config.toml
train_examples = 195000
image_size = 64
encoder_arch = "poolformer"
encoder_mlp_ratio = 2
encoder_shared_expert = true
encoder_patch_size = [4, 4]
fusion = "prefix"
decoder_width = 320
decoder_norm_position = "pre"
decoder_fused_qkv = false
decoder_connector = "mlp"
momentum = 0.9
adamw_lr_other_params = 0.0014
weight_decay = 0.1
Rows from expert 5 of block 5 of the image encoder, named by matrix and row number. Rows with one number belong to one neuron. Each number is 200 + 30 x the weight over its row's rms, rounded and kept within 0 to 999. All counts start at 0. After the name is the row's rms in percent of the matrix's.
# gate: expert gate (encoder.blocks.5.mlp.gate, 8x96x192), inputs 128-191
# up: expert up (encoder.blocks.5.mlp.up, 8x96x192), inputs 128-191
# down: expert down (encoder.blocks.5.mlp.down, 8x192x96, transposed), outputs 128-191
gate.25,098,221,171,210,225,218,242,124,188,176,193,210,208,208,254,235,224,192,217,191,256,227,199,156,178,191,230,218,188,197,223,235,209,236,184,226,233,168,190,179,217,190,210,251,203,184,230,195,194,201,164,282,194,158,177,202,225,168,193,173,234,194,255,146,246
gate.26,101,209,202,208,196,186,195,157,223,250,164,201,187,194,225,187,227,187,212,201,149,233,223,237,233,172,231,207,226,167,259,208,193,234,139,253,183,108,203,219,215,242,182,171,184,227,205,217,216,199,190,230,165,157,204,212,166,141,231,161,249,127,176,199,164
gate.27,119,229,240,201,228,196,220,237,167,207,199,154,242,212,190,181,217,213,213,224,164,223,207,207,157,125,176,227,227,153,171,209,174,181,224,210,192,170,209,233,179,177,226,275,194,207,220,201,253,234,167,260,110,186,232,204,214,195,204,252,183,148,197,210,206
gate.28,084,176,226,191,158,179,194,188,211,246,235,226,190,179,176,227,225,255,188,183,195,251,224,182,155,225,184,181,227,173,251,225,195,138,227,206,157,257,209,184,220,237,189,198,195,169,171,196,201,191,194,215,144,190,209,207,201,215,202,204,181,143,131,201,138
gate.29,101,227,166,212,233,178,148,172,214,223,253,164,165,148,182,212,196,200,201,122,273,241,185,246,199,191,184,218,193,228,201,200,193,184,175,197,210,227,246,184,268,207,217,180,234,208,193,169,168,236,165,221,165,186,260,215,184,185,190,206,176,238,191,145,168
gate.30,108,203,199,219,216,218,230,219,210,268,173,196,223,242,260,237,238,228,187,226,161,155,156,220,212,167,213,230,198,226,218,222,178,235,244,174,153,192,213,182,212,222,212,191,177,120,196,219,235,189,191,132,214,186,174,180,166,212,228,218,180,206,184,231,237
gate.31,093,200,191,219,202,198,238,225,143,190,210,231,108,245,197,179,200,222,185,178,199,207,141,204,209,197,227,170,215,207,236,237,159,195,225,201,196,159,232,214,216,164,177,184,190,151,192,195,139,249,243,186,253,226,225,260,225,262,184,159,228,211,203,189,193
gate.32,105,181,194,241,152,216,171,120,272,166,179,155,195,220,241,197,216,200,200,255,242,179,195,199,258,139,193,103,222,169,163,193,156,166,220,210,210,250,184,216,237,159,263,250,225,200,199,218,134,204,219,211,199,167,239,163,186,170,201,169,213,243,198,194,206
gate.33,099,204,136,221,208,166,161,189,193,180,207,166,209,243,222,189,218,182,232,233,207,217,208,175,189,168,186,165,163,170,212,208,228,185,185,186,156,318,240,231,182,209,146,186,182,238,156,136,113,281,189,182,182,216,210,178,152,268,192,245,160,184,202,237,221
gate.34,100,163,186,160,165,201,182,206,199,222,224,167,211,169,224,189,202,225,186,185,189,198,227,198,222,234,163,204,193,179,189,199,214,172,183,207,188,190,272,249,250,158,147,176,198,225,158,213,161,230,180,172,219,240,174,205,194,198,281,170,189,181,221,235,181
gate.35,115,139,234,221,242,162,230,204,180,170,181,145,218,183,187,179,210,183,193,221,150,222,262,198,184,203,163,238,207,254,217,214,228,172,196,151,168,206,154,215,205,175,195,175,182,176,145,197,189,200,137,212,190,190,188,204,235,233,201,239,199,227,245,149,195
gate.36,095,215,206,276,250,191,236,195,171,231,224,178,220,196,199,171,179,107,193,199,191,158,182,176,186,194,202,271,229,251,203,273,171,227,256,179,162,191,138,186,180,197,150,182,207,201,276,224,165,233,186,195,187,226,228,212,197,229,191,138,193,171,166,161,191
gate.37,105,110,166,152,199,207,213,229,166,163,168,196,261,233,194,246,215,219,204,194,263,185,149,200,202,215,240,217,179,170,230,210,192,224,222,224,189,239,241,194,251,224,189,189,221,164,161,168,204,160,196,178,177,212,201,192,134,189,253,182,201,184,179,184,194
gate.38,101,214,184,196,170,212,194,225,194,236,213,204,216,267,223,192,210,192,215,190,146,222,188,179,201,161,190,167,192,184,189,227,189,173,162,203,181,239,184,184,142,157,230,264,223,179,191,191,177,162,214,194,204,209,217,163,194,181,194,165,200,148,168,181,129
gate.39,097,188,178,200,211,197,166,194,196,219,262,147,161,221,242,172,238,205,213,208,187,211,229,236,236,161,206,188,201,240,141,226,207,153,138,194,164,225,207,179,215,226,217,234,191,235,214,171,233,214,192,185,148,205,203,163,172,230,196,210,202,175,205,190,200
gate.40,112,202,214,229,204,187,171,229,220,186,169,203,197,206,175,191,255,178,221,163,108,236,238,239,205,187,218,244,212,244,208,188,206,216,230,202,244,232,163,202,241,234,212,182,216,213,190,187,146,176,239,181,133,225,203,222,135,208,174,237,228,180,163,261,166
gate.41,111,286,174,241,175,168,190,190,186,215,155,136,194,232,193,223,184,225,185,176,181,173,196,225,167,191,199,189,202,165,193,150,185,220,182,212,200,215,221,176,211,168,204,220,157,223,202,251,180,182,155,157,213,196,248,252,169,167,176,213,250,156,200,189,189
gate.42,088,245,219,193,214,181,162,229,189,244,172,235,176,179,184,219,272,214,200,166,196,187,145,129,230,246,208,227,214,239,204,259,198,173,195,159,196,236,180,176,211,175,213,162,227,241,195,202,164,213,182,188,199,161,191,253,199,193,176,142,231,246,200,120,140
gate.43,104,191,188,224,224,209,200,178,205,227,163,161,162,169,214,179,216,178,149,215,188,259,242,206,224,119,255,213,190,201,228,153,186,212,186,188,181,208,234,179,180,140,187,220,143,183,198,222,219,178,193,191,201,163,175,144,191,150,228,217,203,205,186,212,191
gate.44,093,189,169,263,198,205,201,156,202,205,223,217,247,191,232,156,247,205,200,176,239,225,189,236,205,222,184,241,253,154,186,181,158,171,180,236,221,249,242,186,169,190,222,231,238,217,201,195,248,190,186,245,218,196,251,192,190,169,221,215,228,195,189,121,174
gate.45,099,181,221,212,208,188,131,205,213,201,232,268,133,213,194,170,202,195,230,215,139,233,182,219,196,193,210,190,155,238,195,242,207,179,195,162,223,237,222,202,218,247,240,208,225,183,166,292,231,160,184,208,143,189,193,161,155,149,192,209,138,187,191,166,227
gate.46,096,217,200,190,229,201,237,269,204,130,216,183,198,164,229,177,215,178,211,181,196,224,149,246,190,117,151,186,179,192,226,194,172,244,215,223,178,153,197,165,215,130,144,174,182,182,184,181,201,225,173,165,190,179,257,219,201,190,211,216,250,144,251,163,238
gate.47,107,225,163,221,184,188,213,222,218,156,237,195,282,205,239,211,182,219,172,157,212,217,210,201,248,117,213,198,173,218,179,235,176,235,155,191,189,214,249,200,195,140,193,197,205,188,219,199,198,158,200,231,164,155,172,211,272,196,186,197,225,210,198,211,143
gate.48,101,226,237,183,206,206,238,182,223,211,178,168,236,227,238,156,223,220,173,188,189,192,209,204,151,210,168,164,201,244,214,227,189,211,241,194,190,233,221,174,236,189,197,165,138,204,215,150,203,196,227,235,206,224,242,190,184,156,205,218,216,244,172,198,222
gate.49,092,221,210,224,225,207,196,186,191,169,202,171,153,231,171,220,183,209,232,223,178,167,180,166,181,246,216,196,193,245,246,224,157,217,225,187,203,214,217,196,181,146,201,201,239,147,201,159,264,190,217,209,206,202,193,211,198,162,192,249,209,211,214,166,172
gate.50,102,169,170,188,169,161,262,200,202,204,201,201,244,204,189,174,218,181,177,210,202,221,236,185,177,189,189,117,215,253,211,179,178,203,199,223,183,192,235,166,240,143,239,236,188,199,159,190,242,180,269,164,172,193,192,222,197,152,177,213,196,242,208,214,123
gate.51,099,188,190,153,201,189,195,268,193,203,188,180,266,205,166,202,262,208,197,206,148,192,155,213,193,201,221,245,207,183,209,214,230,232,236,213,191,205,268,222,236,223,130,208,211,214,202,187,242,177,202,256,202,222,226,148,209,197,179,175,204,201,204,127,223
gate.52,105,221,146,247,185,161,201,104,173,202,172,192,157,177,164,181,195,200,190,208,212,228,250,207,190,233,164,184,171,228,210,197,195,171,239,262,210,210,155,188,172,147,243,210,196,235,213,221,193,193,131,242,251,196,215,202,216,200,184,196,222,208,201,265,203
gate.53,116,196,164,150,152,206,180,202,215,207,135,195,225,231,178,214,228,208,172,188,185,204,177,186,215,165,203,180,185,164,250,203,204,238,171,214,238,194,125,246,155,184,204,179,193,188,173,232,224,171,243,187,211,135,198,184,160,180,249,161,183,231,191,214,214
gate.54,100,232,180,172,168,181,231,184,221,202,191,247,174,217,180,228,185,197,233,188,210,179,162,196,153,188,207,203,194,194,177,223,217,201,143,192,176,194,171,193,225,190,186,218,178,164,235,140,229,217,187,234,200,177,244,247,188,218,217,248,205,146,229,211,246
gate.55,086,190,177,206,169,195,174,218,260,216,184,191,233,222,209,255,149,218,195,214,224,170,173,188,219,230,243,214,196,245,173,166,274,266,242,204,212,199,214,202,211,152,193,220,185,138,204,165,210,197,231,202,208,197,203,195,205,223,148,163,206,203,162,185,230
gate.56,097,187,194,222,195,236,154,188,188,208,233,234,149,252,229,158,221,176,209,184,209,208,202,207,236,186,182,227,241,158,215,264,160,206,191,145,172,239,238,177,219,214,198,261,160,227,174,291,208,227,189,151,152,201,223,157,193,179,221,190,215,230,205,262,250
gate.57,092,231,213,190,218,214,184,228,230,202,276,146,211,206,185,183,169,261,195,166,206,240,219,168,153,237,225,158,209,237,209,203,236,234,175,194,172,196,189,177,160,185,175,221,220,185,229,184,175,242,228,193,240,178,200,212,186,249,190,186,173,196,223,189,223
gate.58,095,214,229,185,228,183,200,145,220,258,201,217,212,213,160,219,200,163,211,233,194,232,185,244,195,227,230,214,193,177,216,206,199,135,188,177,233,267,144,177,177,160,131,262,219,192,188,201,232,209,128,210,197,209,202,180,188,210,187,181,247,203,176,235,217
gate.59,108,204,224,168,209,201,254,191,189,221,192,149,238,171,212,170,193,175,228,221,175,236,172,145,201,198,199,271,201,206,240,218,178,185,232,219,237,240,217,165,221,213,203,193,202,167,186,179,260,162,246,206,209,192,201,183,235,164,222,216,225,244,146,169,203
up.25,097,191,175,212,154,141,185,216,209,156,194,241,165,194,168,240,217,149,170,134,144,211,234,166,160,228,228,228,243,244,237,165,230,212,204,191,181,225,184,218,165,184,172,175,248,211,209,239,221,217,175,217,146,146,184,225,185,149,168,220,172,169,215,277,182
up.26,108,249,164,209,199,201,214,229,231,208,261,203,191,264,204,140,195,213,184,236,224,168,297,201,237,268,204,192,213,177,161,176,182,168,221,164,211,218,184,188,212,225,264,188,204,167,209,217,175,192,208,192,191,208,157,119,262,214,197,230,101,255,216,220,189
up.27,111,203,233,197,200,187,247,239,216,223,140,171,171,190,175,168,176,178,247,215,154,217,243,208,185,150,197,233,221,158,221,187,208,174,170,164,202,168,180,195,188,211,234,254,218,189,207,242,144,203,195,208,207,196,237,211,264,204,212,216,187,167,188,190,200
up.28,085,197,126,203,253,201,227,241,171,183,179,176,184,166,235,233,151,186,168,173,249,185,187,174,164,208,176,178,195,217,130,238,203,211,200,233,214,230,197,219,243,205,191,175,224,238,178,206,139,203,181,243,236,228,156,180,214,215,232,201,226,152,187,237,202
up.29,102,217,225,222,253,256,235,241,192,193,165,197,268,199,170,181,213,184,133,213,204,197,247,225,148,230,183,208,186,209,182,169,181,219,284,205,181,186,174,228,156,173,217,220,208,177,213,210,165,188,192,145,245,209,218,187,197,174,242,213,168,178,189,216,231
up.30,108,181,201,211,212,173,204,209,211,197,168,203,191,185,219,185,205,222,171,208,182,193,232,155,207,177,184,126,227,193,216,212,194,271,263,226,166,185,204,156,222,262,201,193,167,187,196,236,217,190,230,124,194,172,173,162,183,306,245,186,179,224,225,222,196
up.31,102,169,181,182,186,266,182,210,151,199,202,155,173,219,205,208,213,195,213,213,245,185,155,177,194,221,199,177,212,224,173,225,221,178,222,152,180,139,214,243,212,168,203,157,208,216,195,217,175,195,139,208,153,172,221,181,194,191,192,192,225,179,209,238,211
up.32,106,202,241,177,243,216,206,276,155,258,197,203,148,149,168,241,228,192,207,113,193,230,215,216,191,277,208,275,156,205,214,223,206,180,204,207,187,194,179,168,159,187,172,189,178,197,215,199,252,185,218,220,206,207,172,215,236,183,224,231,185,246,190,243,185
up.33,105,203,149,182,194,150,168,209,190,172,238,194,212,263,159,196,149,215,177,221,222,192,211,188,216,217,254,134,227,221,191,200,199,204,206,203,205,237,250,186,225,223,223,197,193,256,212,191,170,209,152,183,144,242,229,158,184,243,189,179,157,202,183,182,178
up.34,096,219,211,209,210,242,210,172,267,150,202,194,200,206,186,212,215,191,206,243,170,219,230,254,201,121,171,172,251,201,180,251,166,211,202,184,213,192,220,229,182,192,228,214,222,234,166,197,191,226,237,242,189,166,171,190,230,143,168,194,151,181,207,203,248
up.35,110,244,172,167,153,220,188,201,217,223,211,234,215,207,173,206,203,212,226,200,204,178,204,223,200,226,212,167,177,148,187,210,153,228,203,200,230,152,216,205,169,203,150,229,203,235,211,217,205,211,243,235,222,179,222,166,170,159,206,183,229,160,182,239,160
up.36,094,198,249,246,221,181,171,162,182,195,232,273,192,224,228,179,193,170,231,190,209,201,193,136,151,201,149,193,212,172,163,267,249,159,205,217,201,186,219,164,229,195,242,211,193,222,212,179,272,175,256,213,209,160,152,229,164,188,197,195,217,204,210,186,231
up.37,106,219,215,200,181,240,197,245,206,242,209,175,205,195,261,185,221,241,148,192,211,233,190,188,231,189,160,186,220,199,213,190,191,161,157,189,231,172,185,153,215,257,230,194,163,163,203,169,202,232,233,218,188,204,142,163,173,166,243,186,176,185,196,166,179
up.38,098,165,160,208,254,239,179,185,188,187,159,209,174,217,196,211,262,132,216,196,222,148,195,161,240,140,208,174,215,188,229,243,191,252,207,173,256,238,257,195,215,156,192,134,213,196,206,256,203,191,156,200,230,194,230,221,217,174,191,179,206,193,206,203,211
up.39,098,168,145,170,185,235,140,235,188,216,232,269,157,182,200,195,219,226,178,208,211,203,205,250,228,227,199,198,170,228,217,164,212,205,162,206,195,195,189,241,174,211,187,193,240,154,138,191,153,199,246,169,189,207,154,208,252,178,278,193,190,199,181,162,221
up.40,110,108,204,224,192,197,218,190,168,195,176,213,203,219,188,220,217,211,185,223,226,201,185,191,180,255,177,240,221,184,165,261,160,213,253,161,185,229,174,196,194,226,204,161,180,200,201,176,201,224,167,259,173,178,184,127,197,236,221,171,193,225,207,217,170
up.41,099,205,254,193,229,245,213,167,171,148,186,229,176,185,209,162,186,231,182,192,290,200,174,195,231,266,141,199,174,214,186,190,184,132,234,239,216,228,213,213,200,240,144,192,170,210,212,181,227,233,272,191,128,226,154,214,220,245,270,258,210,193,198,176,192
up.42,087,178,162,210,222,189,156,153,259,157,198,236,167,186,209,181,216,229,212,194,200,218,225,202,272,167,113,195,211,171,223,169,235,217,231,188,193,206,256,176,219,219,240,140,214,234,267,164,235,154,252,212,161,204,179,167,144,185,171,248,172,242,140,170,241
up.43,103,156,206,198,197,176,191,140,198,244,222,236,192,212,192,203,191,190,197,198,246,175,194,125,220,279,186,202,201,264,160,230,165,230,243,212,212,183,232,231,168,214,174,204,196,158,194,202,196,192,249,179,195,218,186,199,157,245,182,187,246,185,167,206,198
up.44,097,152,190,229,171,200,203,140,187,193,211,199,246,167,186,226,204,230,249,255,225,200,197,186,198,157,189,205,188,180,205,184,230,179,215,195,231,174,220,218,194,180,153,200,228,245,237,168,270,153,260,171,181,180,177,210,156,174,163,175,199,167,150,190,204
up.45,103,238,203,245,185,183,196,203,188,169,213,234,189,192,204,161,155,200,198,254,217,238,150,210,179,194,217,218,187,164,175,235,165,223,255,255,204,122,233,160,175,205,227,249,199,185,245,215,129,152,232,181,142,170,136,228,216,138,198,222,176,203,160,173,181
up.46,092,177,141,219,208,174,151,137,178,223,224,218,142,237,210,178,205,171,190,190,160,170,211,233,225,217,223,238,204,268,180,179,187,233,196,163,165,195,214,236,151,245,204,204,222,199,235,180,199,209,289,223,261,221,247,216,201,241,218,205,192,229,166,213,180
up.47,106,228,212,172,195,189,193,183,234,231,196,196,279,191,248,205,191,235,215,129,169,245,187,196,229,199,201,216,204,201,207,234,210,212,198,231,164,210,175,193,173,182,237,149,191,172,201,235,163,151,165,253,208,166,217,198,249,167,204,242,259,230,207,216,154
up.48,096,203,171,189,209,193,232,204,202,222,213,189,201,174,205,182,193,198,178,182,165,201,199,218,240,213,153,240,156,182,216,252,209,197,187,161,153,198,235,197,143,220,132,230,163,154,268,229,208,241,261,140,163,231,178,200,186,208,165,175,214,245,220,152,204
up.49,097,217,136,271,204,155,264,158,215,186,163,195,165,251,209,156,204,169,217,235,135,171,200,203,246,258,216,194,185,149,230,201,199,226,144,207,236,210,202,182,209,203,191,210,206,157,216,146,210,195,176,217,215,186,255,168,214,183,197,162,231,222,174,217,198
up.50,092,183,195,159,145,198,181,288,247,238,205,205,228,194,183,236,206,201,219,202,191,122,192,188,178,229,189,203,186,190,231,174,229,175,221,132,211,160,149,218,154,217,182,148,212,181,187,201,196,192,242,154,163,177,155,209,207,220,142,241,180,202,240,166,208
up.51,103,162,213,234,172,228,203,207,172,241,239,183,153,199,216,251,224,174,211,168,228,208,199,208,190,196,194,221,207,163,244,184,188,139,142,216,193,195,229,175,225,186,209,212,208,143,174,153,222,228,219,147,135,184,155,215,190,206,202,158,158,166,264,229,167
up.52,104,223,217,201,221,160,257,187,180,236,227,195,186,194,164,188,172,220,193,204,187,211,229,249,175,239,229,212,212,164,200,187,160,202,177,189,181,197,222,230,221,193,217,193,178,267,157,260,135,248,183,160,189,206,209,206,221,198,181,216,252,186,214,228,219
up.53,107,271,198,232,147,164,196,172,196,211,203,237,247,207,217,179,191,148,190,201,210,224,237,183,169,175,199,227,180,208,217,186,218,196,214,127,162,226,250,161,247,177,173,195,204,242,179,153,150,228,177,154,181,203,200,212,189,208,225,275,174,252,181,233,176
up.54,100,225,141,179,228,193,197,234,207,238,181,238,172,239,182,168,190,184,182,184,181,219,184,201,135,140,186,202,256,151,226,225,200,196,209,168,184,183,106,222,200,135,189,213,201,205,178,149,239,248,192,202,183,166,271,197,221,135,205,217,212,189,182,192,241
up.55,094,156,176,140,157,234,203,165,197,228,270,229,147,169,211,199,121,217,244,146,239,200,183,193,183,213,223,158,251,195,199,237,216,149,156,196,187,209,170,235,154,204,171,218,177,244,173,165,199,218,206,194,205,202,234,143,258,218,165,193,210,228,165,202,226
up.56,101,206,213,206,219,180,281,183,207,212,190,167,219,178,222,198,160,289,255,213,189,212,162,220,164,186,229,200,179,171,216,215,181,236,168,185,188,182,193,147,184,229,164,209,201,137,234,123,245,167,184,182,178,207,216,190,188,184,223,235,239,202,190,199,166
up.57,087,194,192,254,194,189,210,213,206,173,238,190,204,158,142,189,248,217,215,195,162,151,187,223,187,170,230,206,195,167,223,214,165,220,178,265,214,180,189,175,207,159,191,210,182,203,202,170,196,198,234,244,212,166,238,230,243,255,253,202,234,238,202,179,206
up.58,096,171,250,158,192,186,223,163,223,174,148,99,185,171,204,204,215,157,223,202,199,214,219,172,186,239,191,223,158,197,217,178,174,107,191,182,168,245,186,210,169,218,173,176,175,251,239,197,232,214,198,214,235,134,166,205,190,205,194,217,147,200,209,179,158
up.59,107,151,201,177,208,208,187,212,181,200,217,172,217,208,214,183,199,204,195,222,213,197,203,206,208,211,206,155,189,196,224,186,216,143,200,224,202,179,217,148,196,170,238,204,176,164,113,200,145,203,131,233,176,221,172,214,183,163,193,191,192,250,165,211,262
down.25,092,235,241,213,163,216,257,184,191,178,250,219,210,203,174,196,251,227,156,200,200,197,170,221,203,183,225,211,120,149,185,213,179,227,196,188,164,170,199,161,200,229,178,213,230,258,223,222,208,162,252,174,231,176,206,178,142,230,190,184,287,230,208,197,207
down.26,104,185,170,189,213,221,176,217,259,244,186,205,161,192,243,220,193,225,167,226,198,178,147,249,225,166,213,243,212,218,208,179,167,209,187,207,190,168,220,218,243,211,233,210,216,211,192,200,157,215,176,251,207,187,167,218,200,227,237,128,151,162,239,164,162
down.27,109,171,167,170,158,173,207,180,192,114,225,169,250,200,209,209,194,224,181,195,246,208,176,218,248,187,202,230,195,229,144,239,144,222,189,166,192,205,183,201,219,165,186,188,218,194,209,265,185,246,202,255,207,247,241,158,213,234,243,205,172,212,173,196,127
down.28,083,181,185,183,213,214,235,194,204,222,242,140,210,144,212,181,231,241,175,195,191,166,226,183,235,233,224,180,190,204,179,234,196,167,194,197,195,172,182,174,236,217,173,216,199,203,165,211,168,208,203,197,193,194,229,208,207,221,206,194,220,200,129,222,169
down.29,104,184,154,206,155,209,222,203,193,205,177,285,210,213,211,236,219,187,215,200,237,188,170,175,162,184,147,201,181,172,230,208,229,218,195,187,239,233,223,184,196,152,201,168,212,173,183,172,213,101,163,189,158,220,186,233,190,158,249,204,191,250,180,156,146
down.30,109,215,165,196,162,178,224,195,191,202,177,216,176,209,234,195,220,209,200,191,235,178,172,183,230,205,187,193,183,200,223,183,214,215,215,196,169,249,245,245,205,207,232,201,238,180,125,212,151,184,151,278,184,138,136,177,151,239,184,201,204,171,209,158,171
down.31,095,167,195,214,237,192,200,206,260,200,184,192,192,168,188,188,233,208,133,233,222,207,210,200,193,205,212,213,216,192,193,225,221,228,210,282,166,219,190,192,151,256,172,210,207,180,198,143,226,201,234,172,178,253,174,268,220,185,182,162,260,177,210,204,189
down.32,099,108,210,230,201,237,257,165,219,214,195,237,221,181,223,197,212,208,209,156,189,188,204,267,183,217,203,199,166,189,174,187,184,175,213,262,213,189,199,235,196,200,239,213,179,205,188,206,227,173,252,223,239,218,250,211,223,197,255,198,260,219,177,214,159
down.33,098,204,222,178,178,206,184,178,217,147,206,188,240,196,216,196,206,163,174,190,188,221,213,218,223,198,204,218,266,216,180,241,208,226,203,171,199,248,183,178,202,189,231,223,205,212,213,174,166,179,188,183,241,139,196,191,225,210,235,191,258,240,231,223,209
down.34,094,191,229,212,212,231,118,166,191,203,229,182,189,237,194,210,247,200,194,164,260,212,204,197,204,182,233,207,149,210,195,167,168,216,201,210,227,205,197,132,219,208,191,237,217,192,223,182,192,140,242,154,174,152,212,178,199,216,193,225,193,198,206,211,240
down.35,112,203,233,179,179,134,234,186,223,169,183,199,224,225,160,166,182,214,230,188,140,176,211,268,178,197,243,173,205,162,144,185,236,202,213,169,195,203,158,188,211,167,234,191,189,193,214,235,162,150,158,229,179,221,251,248,185,209,171,162,238,197,223,132,175
down.36,096,145,214,266,150,208,170,228,192,219,167,207,179,146,229,229,226,228,172,200,184,187,151,171,284,273,197,252,155,253,211,256,142,218,163,196,232,197,155,196,229,204,201,172,222,191,192,196,236,153,239,174,232,193,218,152,202,167,192,161,188,207,201,183,178
down.37,103,205,179,248,185,201,165,227,178,251,188,149,224,192,186,178,226,214,153,181,171,195,183,168,196,214,201,170,232,216,171,182,165,184,231,221,177,163,181,207,184,251,204,143,217,151,206,207,171,179,193,219,168,206,246,173,233,170,212,174,193,190,214,172,224
down.38,094,182,209,205,209,207,193,168,150,214,249,202,210,203,177,233,176,222,220,196,226,200,221,242,222,214,189,223,192,194,216,231,208,178,226,194,260,220,181,158,164,194,234,258,277,206,182,168,210,184,203,210,204,186,262,249,193,257,229,272,163,212,171,171,116
down.39,102,162,195,192,264,160,237,189,216,202,186,178,200,214,206,236,263,167,222,190,161,184,238,252,191,140,215,197,171,224,249,174,220,207,205,240,138,167,150,171,254,210,232,177,218,199,226,164,167,215,184,200,205,180,179,219,241,225,158,205,217,228,129,165,205
down.40,109,178,214,186,239,168,196,228,225,212,168,244,196,243,169,193,220,201,222,197,161,238,215,164,218,170,182,237,189,173,249,247,229,167,204,239,202,189,189,190,213,192,167,195,204,203,222,160,162,196,252,195,219,202,206,166,222,222,208,234,163,196,236,213,211
down.41,099,186,208,235,194,197,234,200,177,199,170,204,219,186,193,217,162,191,194,205,185,175,194,187,253,198,180,213,177,215,190,242,187,202,197,217,178,256,198,155,174,263,211,236,215,199,242,163,223,142,193,213,171,167,173,257,269,208,223,211,213,185,178,153,208
down.42,101,195,183,176,189,170,214,164,282,213,197,152,195,210,166,213,176,194,173,189,269,214,213,223,190,178,194,185,197,208,175,185,188,209,166,197,175,203,186,176,219,216,212,222,192,206,180,241,215,204,252,230,153,157,256,177,160,175,168,176,214,186,195,190,195
down.43,099,177,247,160,175,202,224,240,238,206,223,228,203,175,223,226,192,189,246,166,218,250,207,216,184,192,173,201,202,199,173,198,256,159,251,196,258,132,223,184,156,174,218,147,185,175,193,175,260,220,207,195,236,170,193,211,232,240,190,226,160,201,159,227,168
down.44,087,185,216,215,246,166,186,232,224,186,192,173,224,131,203,207,144,156,192,256,184,204,190,222,162,221,269,188,216,175,183,241,263,189,218,200,161,166,214,226,152,189,195,219,217,211,242,199,168,167,199,134,248,180,170,210,169,249,234,172,236,183,168,219,223
down.45,106,188,204,215,243,154,207,187,214,233,175,147,183,190,173,211,240,247,208,238,178,217,223,246,252,167,204,220,190,266,173,196,227,172,166,212,208,226,187,144,258,194,228,198,276,214,170,236,159,239,225,233,191,202,219,169,167,155,156,126,187,245,185,240,206
down.46,102,190,165,144,183,191,198,216,237,227,220,190,179,171,140,117,233,206,261,234,155,224,233,182,204,207,249,222,226,197,205,189,188,223,201,197,203,160,233,210,153,200,231,176,221,169,219,208,197,232,199,220,204,225,267,197,186,232,209,185,185,202,200,190,189
down.47,102,203,186,222,180,180,223,240,197,235,193,166,189,192,181,197,191,188,176,163,220,183,167,211,187,190,172,182,214,121,204,203,230,222,154,250,126,183,178,167,188,191,172,238,147,245,152,249,282,186,205,225,205,201,196,264,193,177,212,142,229,188,174,239,197
down.48,102,204,211,219,195,221,210,258,234,181,215,218,169,185,197,157,197,245,223,211,223,180,234,146,226,173,185,166,216,184,231,218,181,176,191,187,214,197,228,233,142,260,196,242,200,208,218,191,215,185,230,253,206,211,186,170,174,145,224,173,149,152,193,207,176
down.49,092,122,253,197,241,249,157,154,198,266,179,214,222,182,188,173,229,186,142,203,222,158,206,188,161,190,200,175,207,244,163,209,173,216,193,215,186,169,265,139,254,167,224,188,226,217,214,238,274,191,184,174,193,215,193,231,173,179,237,178,252,201,225,226,224
down.50,097,163,181,170,237,181,206,184,260,203,187,233,184,225,183,266,236,182,242,168,180,197,217,204,191,182,207,167,225,173,183,194,139,225,225,215,202,195,190,222,242,189,156,219,182,233,190,198,183,169,145,203,217,218,232,197,269,221,204,144,229,206,243,183,196
down.51,100,210,217,251,163,219,217,175,204,197,170,192,195,186,171,234,175,211,242,182,254,170,192,175,173,126,195,154,212,230,150,212,207,153,150,204,206,155,203,165,227,154,192,163,181,195,141,210,218,189,180,191,195,151,209,232,187,202,166,213,233,205,240,186,195
down.52,106,217,133,199,197,244,181,215,253,189,224,212,246,180,221,190,194,198,246,217,169,155,208,123,185,253,223,196,166,245,211,181,236,183,211,237,218,221,183,152,188,219,197,206,255,219,161,180,193,189,260,227,198,224,229,157,226,220,218,230,148,196,217,203,164
down.53,112,215,103,229,234,233,215,161,172,238,226,209,206,237,199,194,229,209,196,198,213,230,135,226,209,190,264,241,152,206,195,212,190,149,179,176,166,207,197,194,204,157,247,216,232,209,220,271,169,241,222,166,212,215,209,181,236,229,161,221,186,196,218,210,217
down.54,103,201,199,183,159,180,199,214,262,218,217,192,163,189,201,272,210,182,180,203,184,199,198,232,169,161,242,155,206,180,222,151,148,187,201,157,239,162,167,181,154,214,191,219,200,238,155,194,157,159,214,162,220,190,193,222,215,201,174,193,189,195,245,198,156
down.55,095,185,208,168,172,174,190,186,242,143,160,184,181,184,205,228,246,222,200,210,290,194,221,176,150,193,184,167,229,195,194,215,178,237,257,257,270,210,137,225,179,208,160,202,225,196,258,207,192,165,165,260,215,191,194,258,201,227,239,195,188,166,199,154,233
down.56,090,200,243,151,174,175,170,213,180,217,210,218,236,172,197,208,206,201,136,188,182,185,194,241,212,230,198,176,213,192,234,167,206,268,227,212,262,168,251,238,189,246,180,216,178,252,177,198,158,199,173,231,207,195,181,200,152,190,198,198,205,193,196,216,179
down.57,089,206,148,173,253,208,204,191,190,194,175,148,231,194,148,178,185,222,265,199,245,160,192,192,163,172,255,182,182,214,148,214,210,213,198,149,185,248,211,216,174,256,194,184,217,206,199,189,233,232,237,127,148,211,240,210,251,229,188,210,191,242,256,208,221
down.58,098,184,225,227,206,194,239,160,154,177,241,171,176,242,219,160,185,205,173,202,211,216,184,183,189,235,228,125,238,218,177,169,245,165,184,153,186,202,227,210,169,185,241,182,204,235,220,144,239,196,210,201,215,177,165,192,160,226,204,231,217,182,198,214,245
down.59,109,216,196,152,179,219,201,214,214,227,193,219,228,193,192,234,196,188,237,194,189,188,177,172,197,220,186,194,168,213,228,213,134,184,144,205,161,123,190,232,233,130,177,252,203,188,208,229,187,205,221,158,302,243,215,142,197,176,210,189,208,189,229,191,192